config.yaml
arch: "gmlp"
spec_augment: false
subsampling: 2
optimizer: "adamw"
steps: 11400
lr_schedule: "wsd_sqrt"
decay_fraction: 0.3
Rows from block 4 of a small audio frame classifier, named by matrix and row number. Rows with one number belong to one neuron. Each number is 200 + 40 x the weight over its row's rms, rounded and kept within 0 to 999. All counts start at 0.
After each neuron's rows are labels from the 100 clips, of 14848, where the neuron reaches its largest size: "top examples" is what is common among them. Only what is clearly more common there than usual is listed. The data: telephone keypad tones over noise or synthetic speech.
# u: gMLP up (value half) (model.blocks.4.mixer.u.weight, 512x384), inputs 288-383
# v: gMLP up (gate half) (model.blocks.4.mixer.v.weight, 512x384), inputs 288-383
# out: gMLP down (model.blocks.4.mixer.out.weight, 384x512, transposed), outputs 288-383

u.299,178,230,207,169,154,232,144,191,249,187,162,262,177,175,148,169,252,138,230,224,156,183,252,180,202,209,228,259,230,244,279,195,232,192,229,185,190,205,168,233,271,180,179,167,269,252,198,160,261,205,181,236,231,178,139,121,182,244,158,243,241,251,174,174,157,243,267,149,227,192,205,139,242,328,207,204,150,265,138,275,199,209,163,208,167,190,182,272,228,219,270,258,258,206,183,196
v.299,169,206,174,182,202,116,287,204,217,261,177,227,193,190,174,168,204,258,194,120,167,236,138,182,192,210,223,256,193,160,190,199,177,217,196,227,185,182,230,234,197,176,227,188,189,187,190,198,133,215,239,204,186,150,203,222,155,240,148,144,211,176,210,133,259,244,183,166,242,231,189,129,282,203,195,186,232,142,165,195,80,166,195,199,232,194,202,283,139,117,231,227,198,191,219,143
out.299,230,193,183,226,203,241,235,163,186,258,188,119,160,251,193,206,190,161,185,213,281,294,191,152,164,146,181,168,235,168,213,153,199,217,235,203,194,259,158,185,176,205,162,220,139,147,213,204,218,234,168,113,160,163,162,143,202,234,181,165,196,161,193,144,186,191,183,291,240,216,227,151,181,114,174,164,241,232,305,214,230,201,173,243,307,171,248,201,162,231,197,154,181,292,133,211
top examples: reverberation; key "5"; white noise

u.63,225,167,208,155,177,240,234,202,228,201,151,198,211,201,118,136,175,182,221,129,203,156,237,128,156,248,149,193,190,186,241,216,150,193,129,184,218,192,204,224,203,132,207,231,257,250,200,251,188,186,206,185,170,199,197,173,173,240,187,176,260,256,134,215,204,200,144,146,108,252,247,210,176,219,215,206,171,159,139,220,153,164,227,177,147,201,192,173,199,294,199,172,196,137,191,205
v.63,184,221,137,245,107,207,238,214,249,235,203,186,249,194,217,165,197,144,171,228,205,160,198,186,195,205,189,226,187,183,196,233,238,158,170,171,139,224,199,184,303,143,237,252,175,282,244,205,191,234,198,180,291,159,214,182,221,174,180,183,189,245,167,228,161,203,239,249,231,195,174,141,200,270,212,187,148,215,237,195,128,184,210,245,159,212,142,232,320,198,232,240,250,235,190,203
out.63,228,216,197,222,220,316,202,220,153,164,222,215,165,212,178,258,202,245,230,209,197,240,204,215,191,196,220,218,220,267,181,229,177,253,226,155,208,243,194,174,210,178,211,172,167,200,196,148,180,229,238,158,205,160,173,235,181,203,200,146,174,136,181,144,175,198,155,222,221,211,263,199,214,142,224,98,228,185,282,241,250,243,231,209,175,236,267,279,130,302,206,225,274,240,239,203
top examples: reverberation; number of keys: 8

u.144,229,179,167,185,200,185,219,168,180,236,243,195,266,193,222,219,170,272,189,212,169,212,203,224,258,187,231,201,217,221,96,213,198,196,181,251,217,197,175,93,179,182,244,159,202,192,135,193,218,161,212,160,182,201,218,198,262,167,202,217,176,209,164,161,60,221,199,202,255,170,242,148,225,150,184,213,269,198,243,234,219,184,236,237,219,200,164,264,179,152,249,204,207,201,158,200
v.144,191,198,158,235,161,202,191,209,147,210,244,211,215,194,204,157,144,230,217,273,194,213,162,203,199,204,209,238,152,235,154,214,177,161,265,270,231,228,165,132,163,208,218,282,228,97,212,231,221,76,213,246,213,208,192,194,210,125,215,227,214,145,203,122,169,215,117,187,190,217,210,191,167,230,168,283,231,238,127,203,217,158,255,269,197,124,209,124,144,228,200,207,231,216,234,177
out.144,160,208,179,230,290,271,251,145,134,257,220,139,227,226,183,155,146,197,176,272,275,231,198,158,215,187,171,216,129,201,147,184,216,140,225,239,280,229,176,197,235,165,141,159,154,186,152,236,208,175,224,203,181,194,115,191,149,175,258,219,238,226,257,195,186,203,221,224,220,187,222,253,169,165,204,183,181,249,158,236,190,203,153,245,325,222,169,191,132,214,110,217,206,240,228,243
top examples: key "6"; reverberation; first key: 6

u.55,159,190,193,173,190,237,152,179,164,222,202,209,211,185,196,175,222,177,204,174,209,163,225,130,283,161,220,177,196,240,163,303,235,120,235,300,203,190,237,102,179,207,274,146,207,105,161,191,275,209,222,229,170,173,134,224,204,294,201,175,201,211,139,197,127,177,190,177,179,141,201,184,178,210,208,224,245,238,230,238,208,229,195,237,209,160,171,178,260,255,224,261,193,156,241,289
v.55,189,225,239,218,120,164,144,202,163,206,137,161,274,168,187,210,190,188,241,207,194,206,249,183,149,261,200,190,221,205,175,265,242,144,228,189,180,151,223,181,213,101,252,166,208,216,188,220,242,187,245,245,186,216,171,233,226,206,169,196,188,236,135,259,148,267,200,228,140,188,218,200,303,228,178,157,168,245,222,214,126,147,226,218,201,231,203,182,219,196,226,241,209,214,234,246
out.55,222,206,198,230,214,204,256,342,238,223,260,220,182,219,225,209,188,210,220,142,215,179,184,123,149,205,273,195,171,167,188,218,184,163,248,257,332,259,190,188,207,111,103,193,223,236,117,236,233,176,221,177,215,202,227,212,185,198,226,212,230,142,232,198,248,162,200,225,201,278,136,241,220,132,177,216,148,167,219,186,191,191,262,256,151,275,209,215,68,234,173,228,191,216,208,177
top examples: key "6"; white noise; pink noise; last key: 6

u.264,205,264,124,213,148,261,208,177,148,256,174,177,179,163,132,159,200,136,204,232,229,263,244,218,160,235,168,228,143,219,221,251,225,131,278,257,130,228,265,132,199,213,236,261,219,120,128,139,249,149,160,193,220,124,256,194,179,192,158,153,167,197,227,175,217,254,123,193,117,180,258,209,77,218,145,250,202,140,187,217,221,175,218,150,219,220,211,182,199,144,202,268,268,227,153,317
v.264,155,199,179,184,215,235,238,150,140,240,212,232,154,141,137,132,232,224,214,217,193,182,217,192,211,144,189,193,177,167,288,212,144,137,299,225,191,198,182,131,195,178,278,156,171,126,162,143,254,129,176,243,189,217,100,184,197,248,232,168,149,190,184,178,226,225,135,149,224,215,218,162,200,125,159,237,211,170,159,242,145,253,227,171,189,218,199,172,181,125,218,220,245,237,211,240
out.264,222,152,226,168,238,195,225,199,217,222,142,179,234,258,209,242,147,159,203,197,201,234,258,192,122,153,209,175,238,232,150,236,240,180,112,214,157,142,259,207,191,158,150,177,163,221,215,157,172,216,237,136,204,123,198,188,219,181,170,135,156,233,153,241,196,188,255,229,247,207,120,173,227,156,212,137,190,178,302,186,108,114,113,211,192,210,212,190,147,257,194,257,151,226,181,186
top examples: key "6"; first key: 6; last key: 6

u.102,152,240,194,241,199,229,206,155,156,240,180,210,209,153,192,140,161,249,205,220,111,187,261,183,257,188,198,133,117,175,226,269,166,167,237,308,200,233,279,120,184,226,284,188,200,173,131,173,228,135,224,290,178,174,160,203,192,245,176,179,194,196,229,104,129,232,160,177,205,166,245,163,163,173,169,229,203,219,187,190,200,211,203,215,215,194,198,131,223,130,262,241,205,201,233,305
v.102,181,184,191,132,229,219,285,153,170,213,189,214,191,269,232,173,205,180,187,217,175,230,241,176,177,137,184,176,234,159,224,172,238,143,156,214,182,270,261,225,196,236,222,172,233,228,172,201,233,179,244,271,223,153,150,170,186,205,182,179,176,156,212,170,236,148,192,267,258,243,148,177,182,239,212,242,196,93,152,205,213,171,182,194,222,148,90,175,264,202,200,208,224,219,194,243
out.102,206,256,258,269,198,155,167,222,245,147,291,242,161,155,206,204,262,251,189,176,264,108,170,184,215,213,159,208,135,165,271,166,167,191,278,245,242,260,202,178,202,202,209,204,272,189,139,232,217,140,189,240,214,232,245,218,219,219,236,262,180,186,244,250,248,238,146,131,140,228,193,232,153,214,150,292,202,220,154,210,236,251,279,236,154,203,204,245,163,189,184,193,162,194,222,241
top examples: key "6"; last key: 6; first key: 6

u.341,171,318,196,240,192,191,185,191,156,195,190,237,235,250,148,175,220,202,234,146,188,187,192,161,207,168,194,235,205,225,230,220,171,174,226,254,166,206,214,135,287,244,213,192,304,208,79,144,231,146,184,283,180,236,190,195,157,275,241,226,158,173,149,114,192,237,133,185,213,251,222,183,180,263,145,203,258,182,163,174,230,211,190,283,239,196,224,168,277,220,219,237,207,149,208,307
v.341,176,273,220,193,105,186,177,246,148,183,192,160,240,201,242,155,211,156,161,216,193,219,177,126,172,187,205,164,232,185,209,206,253,269,186,283,165,173,200,201,183,177,281,279,215,218,206,168,182,108,175,255,179,227,206,222,181,244,164,188,249,174,211,145,209,205,193,221,126,171,171,203,209,251,241,135,205,174,224,157,217,274,272,217,180,246,258,170,294,125,194,158,251,153,244,244
out.341,201,196,170,200,220,183,207,231,176,165,204,165,211,187,234,254,204,146,223,137,227,149,219,242,238,249,162,164,145,195,276,145,204,218,236,219,281,242,195,263,192,162,161,230,160,202,258,267,210,184,260,143,191,226,251,234,312,169,221,186,209,147,245,193,201,208,234,216,193,230,201,205,224,150,224,255,180,172,187,182,213,202,240,211,183,234,240,264,144,191,149,184,187,224,159,149
top examples: key "6"; reverberation

u.219,190,159,266,218,105,188,242,222,233,190,199,199,149,182,206,147,294,165,220,235,227,189,145,115,248,237,225,254,204,155,282,126,133,184,228,181,221,244,209,235,239,173,220,239,157,227,274,107,211,172,172,239,221,198,248,196,153,145,177,234,206,233,227,234,255,210,250,195,200,226,200,144,150,182,175,187,201,227,205,248,152,180,181,186,193,169,133,241,233,140,164,278,159,144,145,191
v.219,135,195,173,243,189,200,204,119,191,226,144,233,243,236,174,198,258,202,168,210,195,202,155,194,159,95,203,176,188,177,248,218,156,214,179,189,133,218,185,178,208,264,215,192,180,197,208,231,147,215,164,241,182,199,205,195,203,144,177,206,156,188,205,190,244,213,155,168,149,221,266,115,125,239,98,226,245,196,199,224,271,174,232,247,242,161,219,246,240,150,187,215,187,166,185,148
out.219,223,177,207,243,140,168,170,184,138,251,172,164,262,258,218,145,305,278,187,180,271,278,193,243,170,143,253,120,225,178,160,167,165,203,214,200,235,233,171,203,198,213,265,218,162,130,171,217,119,200,205,220,123,264,204,147,235,218,210,201,226,199,212,150,204,238,109,212,141,184,274,163,160,268,151,173,201,240,176,154,223,199,179,214,254,208,217,286,178,153,172,138,206,208,164,221
top examples: reverberation; key "*"

u.280,152,261,186,196,176,242,178,132,163,223,101,225,252,210,221,181,171,192,195,228,136,185,248,223,209,161,180,187,46,221,152,306,126,204,199,330,221,175,291,90,172,207,278,225,187,149,193,138,189,199,223,241,205,181,139,187,179,263,194,173,196,226,231,198,86,289,185,251,194,107,242,152,177,189,157,225,236,152,199,215,184,204,243,224,193,219,229,188,218,131,213,248,195,262,238,273
v.280,170,205,229,189,274,188,214,94,158,88,175,262,191,195,163,180,204,168,202,214,193,230,180,219,296,164,203,202,159,202,216,180,153,189,199,258,194,193,236,176,175,205,149,179,216,213,91,152,154,204,232,217,184,121,217,230,242,192,259,161,168,188,151,190,257,202,192,237,228,211,215,205,256,214,184,171,177,218,166,195,170,234,105,134,261,221,211,194,213,241,169,185,196,165,239,238
out.280,226,239,288,159,254,194,176,225,155,205,220,212,186,153,198,247,250,227,211,208,169,119,174,228,186,248,205,224,127,224,235,177,169,240,199,272,327,270,214,129,187,163,179,214,247,209,182,273,212,243,202,244,200,257,242,201,186,190,213,189,173,162,269,194,191,228,206,167,200,176,222,174,230,133,178,214,196,199,191,177,238,253,294,267,205,223,211,283,176,167,189,170,227,209,266,260
top examples: key "6"; last key: 6

u.129,200,211,212,238,195,225,186,147,198,208,193,129,172,109,127,152,188,192,246,246,199,161,284,262,177,258,168,206,218,232,203,218,186,149,215,193,183,204,236,126,195,172,168,210,333,172,81,117,240,177,169,219,183,183,238,225,170,152,164,227,161,188,158,138,196,260,165,190,171,215,270,208,135,224,97,190,206,262,224,255,262,197,103,163,228,221,210,117,172,211,211,210,223,208,162,284
v.129,227,172,148,212,180,165,238,228,198,237,190,213,247,222,226,171,241,194,210,200,139,142,104,141,216,162,230,183,173,183,187,206,201,196,187,182,193,258,194,200,161,195,188,196,252,120,196,154,230,226,199,286,210,215,241,217,202,197,209,203,236,208,193,110,219,177,146,246,237,185,183,151,209,207,176,167,275,238,193,146,219,178,215,255,155,157,182,192,198,131,291,275,175,128,251,232
out.129,139,119,174,200,261,187,185,187,209,179,136,157,236,225,196,193,166,194,171,234,207,193,167,142,173,213,239,168,225,216,171,207,197,244,182,179,161,167,210,191,177,140,236,138,159,190,278,150,157,303,229,154,234,218,164,177,173,221,181,151,289,265,223,122,165,168,197,187,229,160,148,185,256,177,225,132,212,269,201,190,165,238,229,199,219,286,214,271,220,206,177,208,169,194,237,169
top examples: key "6"; speech